Weights of a small image classifier.
Model: 10.4M parameters, 32-pixel images, activation gelu, moe top_k, num experts 32, patch size [2, 2], depths [4, 8, 4].
Data: trained on drawn branching plants, 11.5 epochs.
Rows from block 10 of a small image classifier, named by matrix and row number. Rows with one number belong to one neuron. Each number is 50 + 12 x the weight over its row's rms, rounded and kept within 0 to 99. All counts start at 0.
After each neuron's rows are labels from the 100 images, of 14848, where the neuron reaches its highest value: "strongest on" is what is common among them. Only what is clearly more common there than usual is listed. The data: drawn branching plants.
# fc1: MLP up (model.blocks.10.mlp.fc1.weight, 512x128), inputs 0-127
# fc2: MLP down (model.blocks.10.mlp.fc2.weight, 128x512, transposed), outputs 0-127

fc1.381:32 53 51 51 64 37 44 65 46 47 30 25 41 30 29 47 41 38 75 64 53 58 38 42 62 73 41 53 61 44 50 51 63 52 42 45 63 51 59 48 58 66 49 51 48 60 51 33 33 59 60 45 72 54 58 42 46 27 39 71 55 42 39 46 36 68 36 48 39 59 69 72 64 36 66 37 64 30 46 43 43 33 69 44 34 54 39 42 36 53 41 43 49 60 48 53 55 63 59 47 63 39 24 48 37 35 59 45 80 59 44 49 43 55 45 62 72 52 28 63 55 52 71 53 47 54 46 50
fc2.381:45 39 46 51 43 60 43 46 62 42 50 56 58 82 47 26 58 66 52 57 18 57 58 59 48 52 54 47 55 53 30 39 62 52 56 48 68 35 60 24 61 64 24 48 35 55 38 44 38 53 71 56 48 60 41 42 59 36 32 45 52 63 57 59 60 43 54 39 26 31 38 29 52 59 40 58 44 60 56 61 60 47 57 48 54 48 56 43 59 56 50 52 57 57 57 62 38 61 60 62 70 44 60 45 44 55 46 59 25 23 58 42 46 36 40 33 32 66 58 30 49 69 44 74 70 44 70 49
strongest on: red berries

fc1.389:48 34 80 51 50 47 43 55 35 29 28 42 50 50 58 43 59 67 70 73 57 64 37 50 57 41 35 49 55 60 54 62 18 59 31 63 61 60 50 43 66 57 60 69 50 45 34 48 56 54 33 56 65 81 60 52 47 47 65 45 48 58 49 66 26 77 52 47 45 53 49 37 54 38 40 62 48 32 28 47 40 38 55 32 53 50 61 55 39 55 68 32 43 58 39 73 56 48 49 23 31 52 40 48 57 37 54 50 43 52 39 46 65 55 31 40 47 66 54 64 53 50 51 57 44 38 42 52
fc2.389:52 69 64 56 50 75 62 74 50 60 43 49 34 49 72 76 40 50 57 57 47 35 46 44 62 57 60 36 41 19 32 37 41 61 55 58 24 51 57 76 27 53 51 55 34 47 33 40 49 50 40 62 50 52 40 31 60 42 27 59 60 26 38 58 41 50 66 66 52 55 53 56 66 56 52 64 57 61 51 62 73 62 51 56 43 42 54 52 44 44 44 77 56 43 52 60 46 59 33 49 34 52 59 51 41 48 37 39 59 47 53 32 39 37 56 55 34 49 46 42 43 31 49 67 29 50 57 69
strongest on: two-way forks; narrow

fc1.148:45 40 58 54 56 34 33 47 52 65 62 61 49 17 54 51 35 47 50 48 23 50 47 56 26 44 57 37 58 39 57 47 35 64 66 67 43 57 58 55 41 55 24 57 52 53 47 55 68 43 65 49 54 54 50 45 46 42 55 22 65 71 72 61 42 60 56 44 72 50 31 50 55 45 18 51 37 54 58 68 42 46 54 50 47 51 43 73 46 64 48 13 41 44 40 56 60 58 42 55 50 62 29 60 46 45 48 70 31 55 49 59 61 65 32 68 55 42 56 42 60 46 63 36 40 55 55 61
fc2.148:50 43 62 50 26 73 61 54 55 36 40 46 76 36 42 58 56 45 64 56 60 35 34 37 61 40 68 53 47 52 58 78 45 31 51 31 46 53 57 40 30 32 44 41 66 45 66 29 51 45 40 49 50 48 51 41 45 48 49 59 46 28 42 27 49 66 51 46 33 53 53 55 36 80 67 29 69 56 42 55 61 48 69 63 57 63 49 64 47 69 38 66 35 65 58 59 71 42 50 34 50 49 61 59 55 45 62 37 55 61 42 41 40 51 54 43 52 46 47 48 61 44 47 45 40 39 81 25
strongest on: leaning right; drooping

fc1.140:67 62 44 48 53 40 48 53 41 59 21 59 59 38 51 62 64 34 37 65 46 75 56 42 38 46 63 40 42 38 42 57 41 63 51 59 60 64 38 72 28 69 78 59 50 43 29 51 66 38 54 41 63 27 36 38 36 57 39 32 56 52 51 49 49 51 62 64 40 60 56 57 53 40 53 51 70 54 35 56 40 47 56 40 49 38 55 78 33 37 35 48 49 34 54 42 51 53 51 54 40 56 34 74 71 63 47 38 49 56 53 55 70 34 35 52 35 48 63 66 51 53 75 48 35 48 37 35
fc2.140:56 55 72 24 55 39 50 41 32 50 67 31 47 45 50 28 43 46 44 60 48 83 61 50 52 37 52 81 50 71 56 53 40 54 61 42 48 64 48 25 50 28 27 50 51 62 62 38 41 71 45 52 51 57 54 52 51 50 31 52 17 51 55 41 43 36 46 40 39 69 58 48 63 43 51 45 55 50 49 43 70 63 35 56 59 76 65 47 44 53 46 61 43 31 40 76 66 53 52 55 46 50 44 52 39 27 56 64 47 38 52 52 56 56 55 79 46 51 50 33 50 31 55 50 52 58 63 50
strongest on: green leaves

fc1.85:37 23 55 63 25 74 49 34 27 42 69 55 57 39 43 55 43 43 44 36 57 65 39 50 42 17 47 43 63 52 65 43 65 48 48 50 32 42 73 60 39 66 52 39 44 60 47 49 53 54 57 44 52 59 66 67 38 47 44 69 54 50 52 70 62 44 54 54 64 59 53 44 46 49 60 29 12 39 34 45 37 42 73 41 43 56 40 60 65 64 49 50 48 48 35 30 32 54 64 54 63 68 56 57 40 58 51 66 68 42 60 46 62 62 52 36 43 50 37 57 67 58 38 49 49 41 53 67
fc2.85:46 52 43 24 53 71 44 61 75 67 49 65 63 55 47 35 41 47 50 47 58 43 38 45 34 57 68 29 42 56 40 48 41 47 66 63 35 36 51 47 51 26 42 48 55 58 55 50 51 38 57 41 64 37 50 29 47 15 41 76 33 31 68 61 60 61 32 44 45 39 54 61 31 62 68 74 70 51 45 49 49 68 44 34 57 33 55 40 44 42 48 45 45 41 53 61 36 52 57 56 57 55 68 46 63 50 56 52 58 55 35 51 28 57 43 38 51 73 58 55 64 66 47 54 60 28 65 48
strongest on: drooping; two-way forks

fc1.166:35 47 55 40 31 59 37 49 45 65 54 35 30 34 42 65 34 32 50 53 58 57 50 65 37 51 68 33 73 51 64 48 45 63 75 47 35 53 51 59 46 61 55 57 44 70 51 47 48 44 72 33 37 43 60 72 21 40 57 55 45 42 74 75 36 56 65 71 55 54 32 60 59 38 45 41 40 47 48 43 66 50 60 53 46 58 51 48 66 48 58 52 64 45 39 43 39 48 44 42 44 47 63 58 41 36 67 37 72 26 43 28 67 50 31 55 52 76 58 49 41 50 52 31 45 48 41 43
fc2.166:45 24 44 40 48 56 57 48 65 56 50 67 66 64 46 55 60 48 36 69 73 38 39 32 63 50 46 34 30 50 53 38 46 40 46 61 42 50 63 41 42 61 38 66 64 69 49 52 64 55 51 46 48 35 25 46 54 47 79 67 65 73 67 65 48 55 59 41 62 34 49 51 41 63 59 43 70 37 50 59 42 53 42 40 57 39 33 53 24 47 42 44 34 44 41 38 32 63 64 44 70 38 64 42 70 50 61 38 50 64 42 37 42 68 47 36 60 45 24 56 52 44 53 59 35 40 64 38
strongest on: two-way forks; leaning right; drooping

fc1.28:54 62 42 65 43 13 46 62 41 63 38 49 58 50 50 48 27 56 57 52 59 34 31 66 68 52 33 45 45 53 62 40 33 48 45 51 46 61 44 46 52 33 49 40 39 82 37 44 42 43 42 51 68 57 45 72 43 63 33 38 55 37 70 65 40 47 45 66 46 66 60 73 35 59 49 60 60 54 60 70 57 44 45 44 49 42 54 36 44 53 61 40 53 33 37 26 50 35 58 36 58 36 58 44 58 58 67 51 73 50 44 55 68 56 56 46 42 62 60 53 62 32 60 22 59 48 30 63
fc2.28:51 48 41 44 48 56 59 42 59 44 32 53 32 76 53 54 63 48 73 54 53 45 59 23 48 50 66 41 48 67 45 51 52 29 42 41 63 70 68 64 48 73 40 56 58 44 54 37 32 64 35 39 47 54 28 49 41 55 59 57 65 70 79 49 68 43 37 28 46 45 41 41 67 54 37 51 56 64 49 36 39 42 49 23 57 66 65 51 60 42 26 54 51 49 72 64 49 43 43 71 66 67 47 44 55 54 30 38 44 54 49 30 50 51 45 49 59 53 26 50 46 59 63 46 42 39 57 34
strongest on: wide; autumn leaves

fc1.291:69 60 47 55 47 55 40 30 43 42 54 58 46 45 58 43 41 41 54 64 49 31 29 83 39 30 44 52 45 38 43 52 53 66 48 59 61 62 63 47 58 66 69 42 27 45 50 31 62 32 63 51 75 55 61 63 41 59 64 54 30 56 65 60 61 62 49 53 36 30 54 30 34 52 41 65 57 47 45 27 64 27 49 76 46 51 64 44 58 44 49 62 58 45 52 25 48 39 40 54 57 54 52 45 49 45 64 32 55 70 50 53 62 40 53 36 55 77 60 27 57 53 36 33 49 43 41 48
fc2.291:43 45 44 45 69 42 55 52 48 49 49 47 52 61 48 71 57 43 45 44 45 45 53 36 52 56 43 47 77 62 67 30 55 23 46 42 52 38 45 51 56 50 38 48 64 52 46 63 51 69 39 49 43 50 27 50 38 46 45 48 69 19 39 38 29 59 60 49 51 70 60 55 42 56 60 32 53 52 72 61 49 63 44 35 61 56 42 55 38 52 57 48 55 44 50 66 67 55 71 40 24 35 66 60 58 58 36 65 52 22 60 36 48 66 24 75 34 31 49 70 37 43 48 72 42 59 55 56
strongest on: two-way forks; drooping

fc1.12:32 42 54 41 49 51 62 46 49 56 43 56 54 50 60 43 43 39 48 41 33 21 40 56 46 40 48 56 51 47 66 49 43 49 49 53 66 53 45 54 40 60 60 34 51 48 48 62 45 44 70 35 49 64 54 49 54 60 28 51 64 52 74 66 53 63 65 42 64 38 74 46 63 46 25 45 60 38 65 35 55 35 68 43 50 41 49 52 17 42 70 66 30 65 46 47 47 41 72 57 64 34 44 46 90 60 52 47 61 42 57 59 52 49 34 68 35 54 35 66 55 39 54 46 54 37 24 71
fc2.12:69 55 51 33 67 57 39 60 42 50 51 55 59 33 46 63 71 65 44 49 61 65 59 42 48 58 47 44 46 39 22 53 64 56 46 41 45 50 48 52 56 33 32 80 55 56 46 28 66 60 52 67 57 41 58 44 51 44 67 45 44 31 34 34 42 37 50 64 32 67 32 60 40 58 76 63 69 55 33 62 37 54 39 56 57 53 48 37 91 40 40 45 50 47 55 55 45 62 36 39 38 49 39 38 34 59 33 47 44 55 50 47 51 51 70 43 55 56 57 38 45 76 47 55 24 46 62 40
strongest on: red berries; night; wide

fc1.142:71 59 44 45 49 70 52 64 16 62 77 39 60 51 29 46 47 55 57 54 40 52 28 45 56 50 50 34 45 68 58 60 51 38 55 51 67 45 69 41 55 50 41 49 49 38 53 44 49 51 49 27 49 67 69 66 26 57 55 25 57 52 54 50 48 41 65 72 72 36 30 56 38 71 37 67 49 40 52 59 43 49 54 45 53 51 54 43 57 39 43 36 39 66 50 41 51 32 42 53 40 55 55 63 58 57 61 40 39 48 51 40 41 43 49 62 33 21 40 49 67 48 51 34 47 73 78 56
fc2.142:63 66 51 40 62 77 34 32 50 18 45 42 49 41 44 45 74 61 41 56 57 56 51 42 45 48 39 36 57 31 77 51 65 25 37 52 33 71 66 49 47 25 58 34 41 63 41 39 48 44 63 63 60 45 47 48 51 29 55 70 52 57 62 34 46 52 25 46 44 46 63 42 74 30 48 67 66 44 44 58 42 24 44 50 53 55 48 68 42 60 49 48 61 53 53 66 41 59 67 38 61 57 47 35 38 47 41 60 51 55 49 56 48 64 51 60 47 62 48 39 57 43 78 46 61 48 48 35
strongest on: spreading; bare

fc1.218:45 69 52 46 50 27 37 68 39 38 61 48 32 42 52 33 54 57 38 69 52 50 22 63 44 51 31 46 46 51 42 62 46 53 47 48 78 46 63 47 48 49 67 61 55 43 50 55 66 53 67 64 66 40 56 35 55 67 53 80 47 50 61 63 29 60 55 44 63 33 54 44 37 58 61 52 42 50 58 53 53 38 56 50 32 39 52 33 24 44 41 60 52 89 64 46 37 58 58 45 21 23 37 62 40 49 69 60 67 46 51 37 50 62 49 47 50 39 47 59 56 51 40 41 51 40 65 55
fc2.218:51 48 49 35 31 52 49 56 70 72 36 57 63 37 56 66 43 44 69 52 40 45 61 43 62 45 70 60 47 55 70 34 45 35 59 47 72 52 33 58 48 73 33 38 45 66 35 50 47 36 49 69 23 49 63 72 44 18 58 39 54 45 62 28 52 52 54 41 45 61 54 50 56 58 44 55 50 71 69 47 55 53 43 53 45 42 41 82 58 50 54 51 62 43 44 42 41 32 41 41 44 60 53 48 76 43 56 26 43 39 55 38 40 43 28 64 63 44 60 47 60 55 67 28 51 49 41 44
strongest on: drooping; three-way forks

fc1.313:50 84 53 39 46 43 49 51 71 36 35 54 36 25 44 53 56 49 64 70 57 37 45 35 51 52 41 79 45 37 45 50 56 67 49 43 55 52 65 66 59 52 39 61 39 63 44 50 62 37 60 66 67 33 52 70 38 64 83 50 29 46 49 41 57 26 61 45 61 48 20 60 67 67 45 56 46 66 55 39 69 37 42 42 42 45 53 45 51 55 55 41 52 69 44 35 39 39 61 38 56 36 50 42 42 53 58 56 54 50 35 66 45 44 54 47 64 36 42 48 62 36 27 44 40 39 38 44
fc2.313:39 41 26 58 76 49 60 69 40 60 64 64 48 70 57 68 41 49 35 36 63 52 51 64 68 51 33 47 39 38 45 57 56 44 50 56 57 36 53 71 50 25 39 42 58 49 59 38 35 56 60 34 58 56 34 44 52 50 25 58 69 53 51 60 52 47 30 45 50 49 70 45 41 37 61 55 21 57 36 55 44 59 49 56 51 31 59 52 43 40 36 54 45 54 49 51 49 60 48 30 64 61 51 38 53 54 46 45 46 72 54 46 44 60 57 68 52 38 89 37 50 35 68 57 29 65 32 69
strongest on: leaning right; drooping

fc1.53:43 71 52 52 44 61 48 54 39 41 32 45 67 39 43 51 51 38 36 61 46 51 61 33 40 60 29 25 35 61 47 53 62 53 33 67 42 47 62 42 60 58 63 62 35 53 45 54 44 30 30 43 59 35 70 55 33 36 41 56 55 67 45 29 60 36 58 60 57 24 62 48 33 53 49 39 49 56 40 66 54 39 55 60 67 53 36 58 30 53 52 49 47 53 48 54 46 68 67 43 32 73 59 57 43 67 63 46 48 66 58 58 44 54 55 44 49 48 42 51 60 33 68 20 53 45 49 91
fc2.53:41 39 52 58 50 61 69 39 65 42 60 60 42 66 49 48 57 41 43 50 43 44 52 77 35 36 27 63 46 35 66 61 55 41 51 39 47 37 41 39 47 46 41 62 64 65 44 43 29 37 55 64 35 62 32 41 51 42 52 40 56 40 44 46 51 36 34 65 85 36 54 52 60 46 59 68 53 54 43 31 49 51 44 49 37 57 56 71 47 45 58 53 44 45 48 65 56 58 55 58 39 40 32 43 48 58 39 50 46 67 45 63 70 46 30 68 49 47 69 68 46 45 43 20 73 56 91 41
strongest on: autumn leaves; drooping

fc1.470:71 42 39 61 56 43 41 42 32 34 57 69 70 30 56 50 39 40 33 37 36 46 29 45 47 37 47 53 57 44 32 22 54 56 50 40 67 49 49 40 49 48 74 48 50 64 48 38 57 45 44 27 53 61 43 53 53 46 47 35 53 63 51 56 43 34 72 67 63 58 48 42 41 49 69 54 43 50 44 36 36 48 66 33 45 43 28 52 40 52 61 51 65 27 55 61 33 53 58 70 69 53 59 48 53 35 62 53 72 43 47 59 62 36 50 56 47 61 64 82 73 54 66 46 75 50 62 45
fc2.470:39 53 68 33 56 54 66 67 54 40 43 59 17 74 45 73 36 53 59 55 64 50 61 46 56 50 58 57 43 74 49 65 56 45 45 17 40 49 47 23 59 39 35 53 67 33 65 49 43 38 74 51 57 40 69 60 22 57 44 56 54 38 50 57 44 45 51 65 36 49 50 49 61 27 65 55 67 52 55 47 62 49 48 45 38 48 58 63 53 45 53 38 50 43 60 43 64 60 42 54 22 57 47 63 52 57 36 42 57 75 33 64 38 45 40 39 53 52 54 42 49 51 41 46 29 64 28 46
strongest on: spreading; two-way forks

fc1.38:41 64 35 57 39 48 42 29 42 43 57 40 41 42 88 42 45 37 48 47 44 26 47 49 44 29 45 43 45 49 67 62 49 31 57 50 43 41 62 59 60 38 61 59 51 49 67 47 67 62 46 61 46 45 35 53 36 44 60 63 57 46 44 37 37 45 65 51 61 58 31 46 49 67 70 55 49 38 55 35 54 54 34 65 53 60 28 76 48 57 73 37 66 36 68 35 50 54 56 62 25 68 46 47 60 56 76 38 35 35 48 65 49 65 51 57 38 65 51 45 63 60 29 42 48 65 54 38
fc2.38:39 52 72 48 59 54 49 42 69 62 44 47 49 50 41 78 51 47 45 52 35 77 41 50 51 69 46 47 53 49 52 40 47 69 40 50 42 54 45 21 47 57 44 56 56 36 36 54 35 45 60 44 47 42 75 48 54 68 48 48 53 50 62 53 55 52 52 42 47 33 82 55 36 22 20 48 52 66 46 51 58 40 77 44 47 36 60 45 57 50 31 58 58 49 47 47 44 46 36 49 55 66 66 59 51 45 28 39 59 50 54 25 42 26 56 36 58 59 64 67 26 73 38 44 48 58 74 49
strongest on: wide; white flowers

fc1.88:27 50 38 46 58 43 68 52 37 51 26 60 61 36 59 49 47 62 60 52 63 35 45 58 54 58 30 44 63 56 51 69 48 40 44 52 55 61 72 33 36 43 61 65 52 42 54 48 54 51 40 59 35 74 43 79 27 41 66 45 57 50 61 51 42 34 58 66 61 76 31 69 43 49 50 28 55 65 48 46 59 34 89 35 51 51 52 62 55 25 44 37 41 46 51 41 44 59 33 58 37 32 42 54 55 53 52 47 43 58 42 42 58 64 36 64 26 59 46 58 57 57 32 41 49 53 45 50
fc2.88:17 52 59 54 55 62 29 58 53 52 85 46 51 33 50 52 57 48 49 68 84 52 43 50 63 57 44 25 69 74 38 56 72 55 66 58 45 35 67 57 53 61 48 48 49 40 64 54 45 43 49 49 44 55 38 33 48 38 38 52 36 59 52 71 43 59 43 56 48 52 25 33 44 30 47 69 62 49 51 49 53 60 51 58 29 48 60 45 48 52 36 65 42 52 22 37 41 48 49 48 60 68 67 63 57 38 25 37 44 48 67 55 66 44 42 46 58 54 47 37 46 59 58 51 38 29 49 42
strongest on: leaning right; two-way forks; autumn leaves

fc1.374:39 29 49 40 59 52 36 56 67 48 33 65 59 18 42 55 36 48 54 24 40 56 61 58 40 43 68 29 47 53 66 57 36 51 58 50 63 29 50 43 41 47 61 62 56 50 55 35 69 63 47 67 40 63 51 45 38 41 59 54 56 22 50 45 46 50 54 65 79 43 34 74 38 63 39 34 55 48 53 58 56 43 62 41 38 53 35 48 67 60 44 28 31 35 28 65 53 41 49 59 64 63 52 47 60 51 50 52 49 49 52 45 58 56 37 51 56 83 37 50 50 67 54 29 38 47 69 58
fc2.374:27 61 33 42 23 58 37 34 38 68 57 49 79 41 46 65 72 51 52 63 25 51 33 44 49 56 37 57 52 47 61 56 74 54 38 36 36 52 44 53 36 44 32 37 48 40 49 37 31 41 56 43 66 54 30 61 66 67 58 53 71 76 46 60 62 58 73 54 48 58 49 41 44 46 73 29 58 35 47 63 34 58 56 62 42 48 34 55 51 51 46 61 49 59 56 42 48 36 46 20 41 52 46 59 62 71 59 60 30 61 44 43 57 41 56 59 60 39 53 56 58 55 45 58 54 39 51 40
strongest on: leaning right; bare

fc1.119:48 39 64 45 45 50 41 46 38 51 43 50 61 49 45 47 60 47 67 59 50 59 61 21 40 72 33 57 66 58 40 55 49 36 36 70 39 65 56 62 56 41 45 47 70 22 47 59 42 66 66 32 39 59 53 41 55 53 46 68 56 49 64 34 37 44 38 59 51 44 45 63 35 55 38 50 41 49 51 25 44 49 53 66 26 70 58 65 68 68 49 57 40 56 52 40 54 50 59 63 54 41 35 78 46 48 68 56 74 30 45 31 55 65 50 44 42 35 57 59 49 50 39 29 28 53 28 65
fc2.119:68 73 35 55 61 52 52 61 61 53 56 52 41 57 43 46 62 67 52 61 48 30 47 59 51 29 45 47 37 38 77 46 59 60 70 68 49 43 47 34 40 64 51 43 47 59 67 22 53 65 47 53 58 28 31 72 43 48 58 46 42 54 53 47 63 34 54 37 49 42 42 61 58 51 53 39 53 39 50 50 42 39 48 48 76 48 58 73 61 42 60 31 63 66 57 47 48 50 57 65 58 58 28 19 29 47 30 57 40 59 58 73 36 56 32 46 49 60 44 35 33 36 63 50 47 32 57 34
strongest on: two-way forks; spreading

fc1.437:50 75 39 54 50 34 56 62 56 40 40 38 54 43 43 53 24 47 47 85 41 61 39 21 62 62 38 22 60 51 31 57 59 50 44 50 47 51 43 47 73 55 46 37 59 47 49 44 66 47 65 47 85 57 46 35 30 44 56 51 69 51 42 59 50 51 64 45 55 52 47 46 47 56 64 32 54 67 61 64 51 56 47 22 53 41 30 57 62 39 58 50 45 56 43 44 60 51 42 51 49 50 33 41 64 56 43 41 62 43 48 47 46 63 47 59 35 63 18 56 69 69 53 46 49 76 34 41
fc2.437:45 51 40 65 65 75 50 50 49 45 45 40 60 52 40 40 43 63 45 39 37 51 71 36 39 37 62 62 32 48 62 57 75 36 67 37 49 62 43 35 56 34 40 36 32 43 74 65 42 54 34 55 38 65 40 53 66 63 45 61 40 51 67 54 47 33 55 47 44 51 52 60 39 41 47 54 34 56 62 62 61 50 62 61 43 49 60 60 27 47 23 75 51 45 57 71 54 50 58 58 53 35 79 42 30 37 52 64 39 58 56 50 52 56 57 50 53 44 50 28 34 60 54 41 33 33 28 70
strongest on: red berries

fc1.185:43 43 42 51 42 70 32 44 56 54 56 49 51 47 47 55 61 49 55 49 49 41 42 49 59 49 63 59 38 46 54 59 49 37 62 60 42 52 41 75 54 40 38 36 36 18 65 54 41 32 53 58 69 51 54 63 56 52 74 38 71 70 44 48 52 60 32 27 47 59 48 35 56 70 55 53 65 41 36 26 48 50 52 61 52 55 54 48 44 45 34 49 54 62 43 55 17 66 65 31 62 61 63 47 45 60 58 54 80 46 53 53 59 47 75 45 31 20 42 55 56 34 65 40 35 43 59 29
fc2.185:50 48 39 63 46 41 52 65 56 60 30 35 51 52 41 49 45 62 59 53 38 55 39 51 34 26 49 48 59 55 41 65 51 54 43 38 73 34 53 53 40 66 51 70 61 56 61 69 44 39 46 45 42 58 47 55 39 53 41 32 45 35 51 87 53 70 56 51 39 47 42 70 46 42 56 59 59 61 50 67 44 42 40 49 37 42 45 47 67 58 53 54 24 58 56 59 75 54 45 47 30 61 32 36 61 38 30 49 78 46 31 51 69 51 54 42 51 78 41 34 61 46 22 53 43 44 50 76
strongest on: drooping; white flowers

fc1.235:83 65 61 53 31 52 58 43 32 46 48 73 53 49 74 39 46 51 37 55 54 42 45 42 36 36 46 35 63 68 42 43 54 50 43 37 25 43 56 53 55 62 61 28 55 52 54 43 37 41 53 42 52 45 38 67 57 44 71 14 63 37 51 71 39 55 77 43 63 38 33 45 45 60 63 61 47 57 57 32 73 42 42 51 42 44 67 42 35 46 57 47 35 47 43 23 42 66 54 55 52 73 51 47 63 57 58 59 58 66 55 34 66 54 44 51 43 41 59 43 50 63 63 58 38 66 43 44
fc2.235:39 42 56 55 54 33 38 54 64 48 48 51 37 59 30 58 38 53 47 66 53 44 45 50 62 45 57 64 27 37 64 48 41 47 46 59 63 45 55 51 53 57 25 44 37 38 44 44 54 49 62 62 40 60 80 44 47 61 47 65 47 55 50 46 49 38 44 62 64 57 73 43 42 30 58 60 62 46 41 55 34 49 68 39 51 50 45 72 65 47 58 42 58 32 41 38 54 45 41 56 42 33 57 57 32 20 62 41 58 65 65 40 34 63 47 52 54 67 57 85 68 38 42 23 36 32 68 73
strongest on: green leaves

fc1.190:41 38 54 31 50 54 30 36 59 51 46 49 40 43 29 51 28 34 52 59 72 49 52 66 44 45 59 49 49 50 63 59 48 45 57 38 54 45 56 54 44 57 56 54 71 38 47 50 71 49 65 46 37 44 50 65 48 26 48 55 42 63 40 42 61 51 64 71 75 74 58 23 44 43 60 54 40 70 25 58 46 55 43 52 43 31 63 49 60 52 58 42 50 62 22 54 62 50 44 63 65 78 63 52 47 53 68 48 46 36 32 59 58 28 40 57 21 54 50 61 33 41 35 30 51 60 50 66
fc2.190:58 46 43 58 58 57 61 52 41 52 59 58 59 42 48 48 55 49 34 47 36 52 42 36 61 64 35 51 58 57 39 52 46 70 42 49 61 57 39 63 40 60 52 46 24 53 57 56 44 44 48 58 57 48 53 48 42 68 40 45 46 47 68 33 32 61 43 38 33 09 44 61 55 67 45 41 50 40 61 58 75 44 60 48 52 73 29 55 46 48 55 52 55 48 67 44 43 42 58 11 44 30 47 57 65 39 43 58 37 54 83 51 55 79 55 44 75 39 49 47 65 54 75 53 44 31 45 35
strongest on: two-way forks; bare; drooping

fc1.325:64 57 54 63 43 41 39 64 57 35 29 49 58 31 49 45 31 48 65 49 46 37 35 41 69 49 41 55 42 26 40 48 29 44 30 34 60 49 32 45 59 40 38 40 52 45 60 57 64 56 64 40 54 69 37 55 47 61 58 38 64 57 43 38 61 55 47 60 49 66 51 61 60 41 51 55 34 60 56 61 39 26 46 44 26 44 70 63 39 40 43 33 47 55 41 55 55 55 65 43 31 49 45 32 53 84 50 35 45 68 39 60 50 55 72 63 64 41 37 56 66 55 80 59 64 60 45 68
fc2.325:46 36 45 30 40 60 60 58 42 55 43 34 42 72 49 52 32 48 52 53 50 74 72 48 42 55 47 62 46 53 38 38 44 59 62 45 58 46 82 35 66 59 49 58 61 37 41 35 47 69 36 32 47 45 57 56 42 56 51 55 54 54 63 64 49 49 63 46 40 54 40 69 51 55 44 35 49 26 48 71 27 36 66 35 46 56 67 59 44 50 58 65 45 42 58 74 38 43 43 59 89 57 40 47 30 38 57 58 52 25 54 58 38 46 53 52 34 42 66 22 54 54 38 50 40 32 47 47
strongest on: red berries

fc1.71:51 65 54 33 53 55 28 41 54 57 46 59 33 48 79 62 38 48 70 61 58 25 34 38 49 57 45 46 53 46 58 55 54 81 51 40 36 67 39 53 54 33 61 44 49 53 25 62 64 37 74 61 43 51 38 39 52 40 45 48 24 49 48 30 40 56 59 61 44 40 41 62 46 66 71 43 65 54 57 62 61 32 42 58 49 66 59 35 67 53 36 43 56 33 39 47 43 69 49 35 54 38 55 49 80 74 48 63 60 28 58 42 54 61 47 49 45 50 37 47 64 39 51 35 43 53 41 57
fc2.71:45 23 62 63 47 54 56 56 42 47 47 57 55 65 38 41 50 59 61 41 58 32 64 63 23 52 67 34 44 32 46 41 46 41 35 50 75 46 49 40 47 45 48 61 60 45 53 60 41 55 49 47 51 64 60 50 36 92 50 62 67 62 29 53 57 43 44 35 48 41 46 37 61 32 24 44 43 30 49 77 42 78 48 36 49 42 54 57 61 51 49 51 44 55 37 61 56 57 41 45 38 46 39 51 59 63 53 45 67 71 25 61 52 47 31 55 41 50 60 44 43 51 49 69 26 55 69 46
strongest on: drooping

fc1.124:41 45 50 32 48 29 41 53 48 57 40 76 42 38 39 49 77 60 23 65 28 30 61 40 50 58 42 43 50 73 57 63 41 56 29 61 65 49 54 57 49 39 52 63 57 53 46 39 40 32 53 52 55 57 39 55 49 35 53 47 56 56 48 56 30 55 46 49 40 52 48 37 66 34 56 56 65 59 37 42 51 56 30 42 23 47 38 52 44 27 47 42 59 35 65 51 52 40 66 59 62 37 59 54 66 55 75 57 71 81 53 65 30 56 33 62 53 58 47 59 45 55 67 36 52 71 40 58
fc2.124:48 57 50 49 54 49 33 44 42 32 29 43 69 42 36 53 26 25 70 60 65 57 42 67 58 52 61 39 54 56 43 67 61 35 74 41 54 41 38 52 46 65 39 65 39 47 35 61 44 68 41 32 48 31 54 57 64 59 08 59 47 60 63 40 61 38 51 37 79 43 43 55 35 55 60 48 57 59 41 53 43 38 53 47 74 71 41 42 65 68 56 45 34 62 52 57 35 58 56 48 39 39 65 51 45 48 58 47 48 40 55 40 42 61 37 54 57 50 45 41 47 69 58 61 41 48 66 27
strongest on: spreading